{
  "model": "masked spectrogram model",
  "train_examples": 52083,
  "hop_length": 160,
  "mask_ratio": 0.75,
  "loss": "mse",
  "encoder_norm_position": "pre",
  "encoder_activation": "swiglu",
  "encoder_mlp_ratio": 2.67,
  "encoder_bias": "all",
  "magnitude_pruning": 0.7,
  "epochs": 9.5,
  "warmup_steps": 770
}
Rows from block 6 of the encoder of a small masked spectrogram model, named by matrix and row number. Rows with one number belong to one neuron. Each number is 500 + 25 x the weight over its row's rms, rounded and kept within 0 to 999. All counts start at 0. Numbers have three digits each.
After each neuron's rows are labels from the 100 clips, of 14976, where the neuron reaches its largest size: "strongest on" is what is common among them. Only what is clearly more common there than usual is listed. The data: chords played on synthesised instruments. In brackets: how many of the 100.
# gate: MLP gate (encoder.blocks.6.mlp.gate.weight, 416x160), inputs 0-159
# fc1: MLP up (encoder.blocks.6.mlp.fc1.weight, 416x160), inputs 0-159
# fc2: MLP down (encoder.blocks.6.mlp.fc2.weight, 160x416, transposed), outputs 0-159

gate.352:500500500500500451500549500500500500500430500500500500457413500500500500500447444500561459500500500500500500500500500500500500500455500500500500500500500500500531424500500500500500500500500453500561500478500587500500500500537500500500459500462500534500500500500500500500500500500500500472500480436500500500500450500500550500500560500500500500500500542500500500500470500500500500445500547500457500500500500500500500500500500500500500549500551439500452500452500500500500433500500500
fc1.352:500500500476500500500500500500555467500500534500500500500543500518500500500519500500500547461500500500500526529500500454473474532536576524500500500519500458500471500525500500500453500545500500464500500466464500500550500476453500500544500500463500500500547516500528500500500500500500500500541500500500477500500500500500417500461454472457500437500473500442500500500500500500500475500500500443549500500500448500481500500500557500500500500500500500444500500500531500445500586500500500
fc2.352:500519459500479500500500516500500500500500500507500500500500500500525500500500500500500500500447500500500500500500546463500500478475500500500500500500500500500500482500500315500500500500500500500500500500500514500500500524500500521498500500500500500500500529504500500550500500500486500500530465500500528500500500500500513500500500500544500500500500500555500500500500479500500500455432610500500500500500500517643500500500500500500500500500500500500461500500500500522500500500500500
strongest on: arpeggio (84); the note G# (79); marimba-like (35)

gate.205:500500500481500500500538534500500500500435529457546500500500500500451500500500561500500500500461500542500500500500500500500500500500500500500552500547500500500500500529500406468500470543500517500500500545500549500500500500488471536543500458500500500548500500500500477500468535500500500500500500537500500500500500500500500537500555500500500500500500500500500538579500484500500500442500500500500500564500522453558528460541500500500544564480465500463445500500500480500500477500500520
fc1.205:457500500500500562500599500500500500552500518442500512442500514500500500500500500500500500500500500542500500529457500532500500443525500451500500570500500500500500500500525500500500500500500500500536500533524476500529500500542500500500500535442500500500500556500500462500533500500500518537500500500500534464500500500500500500500539500500478540500468571500500500500547500500500500532547500500500500549449500428445500458475500500500500556480500500500470500500500500537500500500500500
fc2.205:500500500500500500500500529500500500500500500500500500545500500500500500500500500500500500500454500521500500500500500500500500500500523500500500500500500500500556500500500304500483500500500500465500500500500500500500500500500500500500500500500500500500500500500500500500500571500500500500500500500511500500500500527500500530500500500500500500500500500500500500536500500500500500500500500500500500500500500500689500500500500500500500500500500500416481500500500500500500500500500500
strongest on: rumble (77)

gate.129:430453500500525455500500500581500500500500526448460500500500500500500500500470500500500560500500500500527580500500412500500500500500500500479550500500500500500500500500500500500500500500500562461500500500500539500500529500526500500546500500500470500554500500500500552500500500500500500500500500458447500500569500500500500500500500500500500500500500500500500500468500500500500538500500500500500500500500500500500500500465500500500559500408500500447500500420447500550500500500500500
fc1.129:500500529472522500500500432500500500595500550500500451500443500500500572500500500500500500450500500500500468500549468500500509500500456500500500500540500500534500500500544500500500500500500500500500500500465500500500500500500500545571500500563500500541500500500500536500500500500500500443500465500463537457500451500500500500466500500500500555566500500500500500500500500500463500500500500500500500500500500500519444522443500524500500500458500500500554500500500548500500443500550500
fc2.129:500508500500500500500534500500500500500500556500500438500529449487500500500500500500500468500530562500500500500554500500500500552500500500500515477500500500500500500500500615500500524500500500519527587500500500500500500500500500438500545543595504493500553500527500500500500573458500483410500500500500555500531500500500500500500477500500500500500505500500500522500500500500480500500500500500500500500500500500445500500453500500528500500527500500555500500470500500500500500500544500
strongest on: the note F# (78); the note E (69); organ-like (27); root: F# (27)

gate.192:500500500500500500500500500500552500500462530500538500500500500470500454500545500500442531500500500601500546500500500500500500482474500420500500500543500452500500500500457500500455500500500500500500469533500500500500500500500550500500500500500500462500530500500500500500500500500500500500500500540500583534500500500459500500500539500500542500500485438500570500574500500500500452500500500538500500532429500500500533500523471500467453500500500536500536500530500500500500500500462500
fc1.192:500500500465483500500500520500425500565500552500500500500500553500500500500500500500500500559471598500500500500500500464500492532538439500500482500500477530500500500500529500500500541476500500549538500520460522500441462500469500500500500555460500500540500500500547524480500535500500500500539469500487460500447500500500443547534500540500500500512533500500453461448472500500500530500500534500475500500500500500454500500500500500500519500436500500500500500480500500500500500500500500
fc2.192:500500500473500500500500556500527500500533500500500500500450477500534471500500500500500523416459500500500500525500500500515500505500500500500500500500500500500500500500500375500500513500529500500517500500500500501500536500500500500500511465500500500500515500509500471466440500500500473500549500526500500535553538513500552551568484574500500500500500500500500500500500500500500440455500464500500495456500500500572520500500500500500500500500535457464460516500432500500505500500537458
strongest on: marimba-like (60); white noise (53)

gate.390:469500500463500464480500522500473500500435528515552500500500500540500500500500531500526500526500500543500549500471500500450500500500520500453500500524500515500474448500500423500500500500500500500556500541541534500500461500500500500500456500500500500540500483500500470500442534521500500500500500500500500500500500500500500526500500500500500500500500500500537546549538500427538531456469520500500523553463500500542500468500544500500534542472500500446457500528500452500546477500529500
fc1.390:449573500500500500500500500500534500465500500454500500509521500500500500549500500500500500526500532500529558500450446538500500500500500448455500500500500530500477412500500500531500500500532500500500500500500476500500500500500531500500452500500500500500463500500500500500500500500463500500445500500500500500448500559500500500500500500500543500431467564473538500500500509500553481500500500467500500524524500500500427450500602500500500500500500500551500500500500500500500500500500500
fc2.390:500500500500500500541461500500476500500478500500500500500500500556500500500500500533500470542500500510500500468472479500483500500500500486439487481537500500500500500500500337575500500500500500500500500500500500500500500500485500500479500500519500500500500500500500500500514500500500500500500500500500500500500500500500500500500500518476500500500480500500500500552500500500500500500500500500500500500500500500695510474531500500500500500530500527468502500500500500500500500500500525
strongest on: rumble (57); thin (high-pass) (49)

gate.11:552500500429500500500500500500500500500500500500500500500556590500500500576552500465566500500500500500500500500500500500500500454542500450500500544500441500500500500429500500500500555500500529500500500500461500500500500500500468545500500500500500500500500500443500500442500480500546467500500500500529500500449500500500500542500500500453500500500500500545500500500466500500563472500500500500500500500467500500500500500500500500500500500425500439500500500500500452536500500500545500
fc1.11:500500500500500500594469500500529519480500500500479441572500475500500500500500448500542474450500515500500500479539452534500500500524500500500500500500500500458500500500546500554500500500464500500500500500468500555520500500476538500500500520500529500500500448435482500500500500500500500485439500500500500471500500491500500481500500556500500500500500500556500500500586456500500500500500500551546500529537464428500500500456531500500500467454500500500500479500500500500500500500529500
fc2.11:407500467500500500504527548514500500500485515500500500500432523540500500458500500500477500500537479500523500500500535500500500500453500500482500425500560467500500500500500544487493500500500482500494500500500500500500475500500500500500579500500423500500500495500510450500500524460507500559500500500500500500500500521500500500500500500536500500500459500500550500519446520500435500500429500436500517505500507501462500500500500500560500500500500546500500487456500551458500500520495500
strongest on: marimba-like (73)

gate.363:500500500500500500408552500540500525439500500533500500528447500500474500500500522500458500500500500500500500500452500500500500500500500500465500500500559500546500500500500475500500422500500500500500500434500500522550500538500457500500545500500500500500500500500500500500500500447553500500541500500500500500500438500540500500560520500500500500500556500500500500500500500460500500500500515500500542500479500537500546500500500528597500500446500550500478472500543500500471500500500500
fc1.363:500500500544500500500500454500500553500500500410500500548500473500500500500527500500500500451532534500500500465476500500500500454500500500500479500500537500500500500500535482500500500500500564500500522500500500500500500500545500500500541500438500500500500500500500500500500500500500443500500500500500500555500500500500434500500500538500500500530542528500468500500500463500500500500500500500500500542500500500500577500500500500563576437500500500500500457500500540472384500500500500
fc2.363:500500508500510500500548500577523500500500452500500483500500500500500487500500500500457422500500500500482500500484557500500471500502500528500500548500533525500500500500452500493500518500500527500500552476500500500522500500500500500500500500526437500500559558500500500465500500473500500449538500506500500500500475500500500583500500544500500438500500500500500500432500485546500451500525500500500500500487500473500500500500465500473483500500531500581500567500562500500551500463500500
strongest on: the note F# (94); the note A (74); square lead (39)

gate.178:456500467466500500500500500489500500500500500531500500500537500500500500500543500546500500500529500570529533500500500500469500454500582432452500500500500500432473500500546468500500500557500500500500426532500500500500500500531537500534500500500500448577442500500500500500500500500500519527500500500500500500462500542500500519546500500466500532500446500500500475500500500500500500520500500446547459500500500477500553500500531500500460544500500500500500500500460470500521500500500527
fc1.178:500500500543500500500500500532479540477564500500500468456500500500500467500456462449500500500500500500565439500500453500500500500480500500533553500500459500539519500500477500500550500500500500500500500428482500500500548500500500500465500467500515466450500500500500500529544500472500500477524500500500534500570500500500533500500535500524459500500570500553500500512526500500500489469500530571454513500500500500500500500500445512460500452500500500500500530500500540524500500492500455
fc2.178:541454525511500500500500559500534500500500500500500500472459500500500500500500500500500514500450500500527500518527500500500500476500485500500500500516500488500500500500516340500440500500495500500536551539500498500470500500500527500500447475521500500490484500500500500489500500500466500500500500500527500500500522515500500500500500508489500531467460479500500500541500500500496500490479500462538471520500474453630517500500500500500500508500477500437501500517523496524500547500518500
strongest on: rumble (85); square lead (28); instrument: organ-like (26)

gate.319:500500464500500500500541500500400500500500500451500500615442466500500518500500500500500500457500500500500500500500500500432421470500500500457500500500500500500541500500500500500500500500500500500500500540500500526450543500500500566500500500471500533500500500500500500500500500373500500500500500500500500500500500500544472500500500500500500458500500500500539500500500500500500500500500500500500500500500500500500568500500500500500500500500500433500500500500500463500500463500449500
fc1.319:500459500533500500500452500500500500500500500580500544441500500500500449500500559500500500500461500500500449500458422500573500500500500500500541511500500549500500500500481511500500500500500500500500500500500500500500425500500552500500500500500456454500500500435500500500500500500500500500500535544461500500500500500500454500500500456500550508500500500500440447545500500500500500500500500500500500542500500468500500500500500500500500500546500500500452500500439500451551500500552500
fc2.319:500500410466500500500500511518500500500538500500500500527479500550529523500500500500500500500500500500500500500500500500500500500500520500500500500523476500500510438462482377500436500500555500500500500500500500520500500461500500500500511500532500422500500500500500500473468536500500500500500480431500511519522500533500500500500500545477491500500508500500500500500500500500500500500500500500500521500500500518621546500500500500485500485500500500500475531526500452500420500500444500
strongest on: the note F# (90); arpeggio (77); string section-like (31)

gate.349:500500500480500500500500539500500544500500500500534500450416500500500500523500483500500500500500500500525500542500500458522500500500500500500450473500500500500500431500500500500500439500500500543548500500500500500500500500500500500500458500500500500500500500500463434500409500500500529500500500500500500561500500500500500544500500564500500500451519500572500500500583537500500549500500500536500456500500500500543500449500500500451537534543500450500500500500470500500500500532500500
fc1.349:500500457500514500479487461500500476453500500500500500500550500463500500500545500500473500500500500500455520455429543500456453500500500500500500500529500464500533500500500530538529540500514500473476500500478500550500475518500455471560500547500461480500500500500565553500559500524500500500536469500500500446500500500500500452500543456500500476500458500500500500469500500500500463500533500463500500500500500527500500500500462500500500500468500544500500443500588537500500500500500500
fc2.349:500500489500480500462500551485500506500539500500500500550500438460465500500483536526490500500458540538537520500525500453553500556500500502500500500535507518500500537500500355500500500500500500500500500500500514500466500500500528500500500470540500500481500465500500500500500529500472500500500510500500500518500500500500500500468477476534500510500471500500500500504500500468500521433500500500500500500500500500615532500500512500519500500500458466451464500500482478468500500531500500
strongest on: arpeggio (91); marimba-like (59); vibraphone-like (37)

gate.338:458524500500500500579527500556500500500500524500500500500500500566458500500455500554500500482500453500536551500552423500545471500474500500500530500500500464500500500500500500540500500500472500422500468500532500500500500548437545500500500500472500500500500500500500500500500532500500500500500500465500500500500500500500500500500485538500500500500500425500500500542551500452537500500452500500500500541500444500500500500500500500500500467500500500462456445500500500500500500443500500
fc1.338:500500500457500436546500500535500500500500462500476559500537500464500447500500500500500439500500500480500500471566500500531500456500500464500500500500500539500500500500468520500512591500500500500500500538500500500500500500468500500540500500512500500500500551500500500445577521563500538500448500500500500464500500500460542552552500500473500500500467500548500482500512500538500522500500541453534500468500500523500500500500500500431500466500500465500500500500500500500500500500500500
fc2.338:541509500500516500495525500500462500500500500500500500500500500500516453537500500548500430500473585500500504452500541500500500500543488500537485573500461514527444500558547500500520500500500500548500544500500500500500500500500558448500437500458500500500532500500449523500500500500500500500442500500443500500439500500537500540500500534500434512551500500457481500500500500515500500500500500534500500500500500461500500517500500500500500500538500500500518500500500489456500463500500500
strongest on: the note G (92); organ-like (41); root: G (25)

gate.410:526500500500500434500500500500500500500500465460500500500500500527500433500500500500500500500500500481500500429455500447500540500500500500464500500573500500500500500463550500500468500500451500459500500500500500532500500470438500550540596500500500500500500500537500500500530550500462500500500500500571500500500500500500500500500500500440563500531451500459500500500500500500551500500528500500532500500500451500500534500558500526500500470500463500500500500500500500500466500500470500
fc1.410:465548439500500500516493500500489500525500500531453500500500511500535500478500500500500544485511500500500494523500522500500575522437500500470521514500541500484545500500500500447474517524500500490500483500500500500500466500438460560520500500500500500500543568553473486542500519500467484500500500500550500450500531500500441500500500527500500500538461450500500500539500500500538465523517500424500500476500500561500529500565500500500500500500500500500500500500500500500461538500500500
fc2.410:516500500500481486500500500458500484500468474452525504532500500526500506500539508500500435564554525500457534480477500500500500500522500530500500515564500500500500435485500550500551467500487494516461500498530488500500475466478472500473500543519500500532499485518500500500500500549500500500472500464500500500500500458500519565525452534500500500500500553500500500500500500500500545543471556541461486500500500500447441500461468500500500500475500485534537500500500446500457475500500500
strongest on: rumble (96); block (54); square lead (25)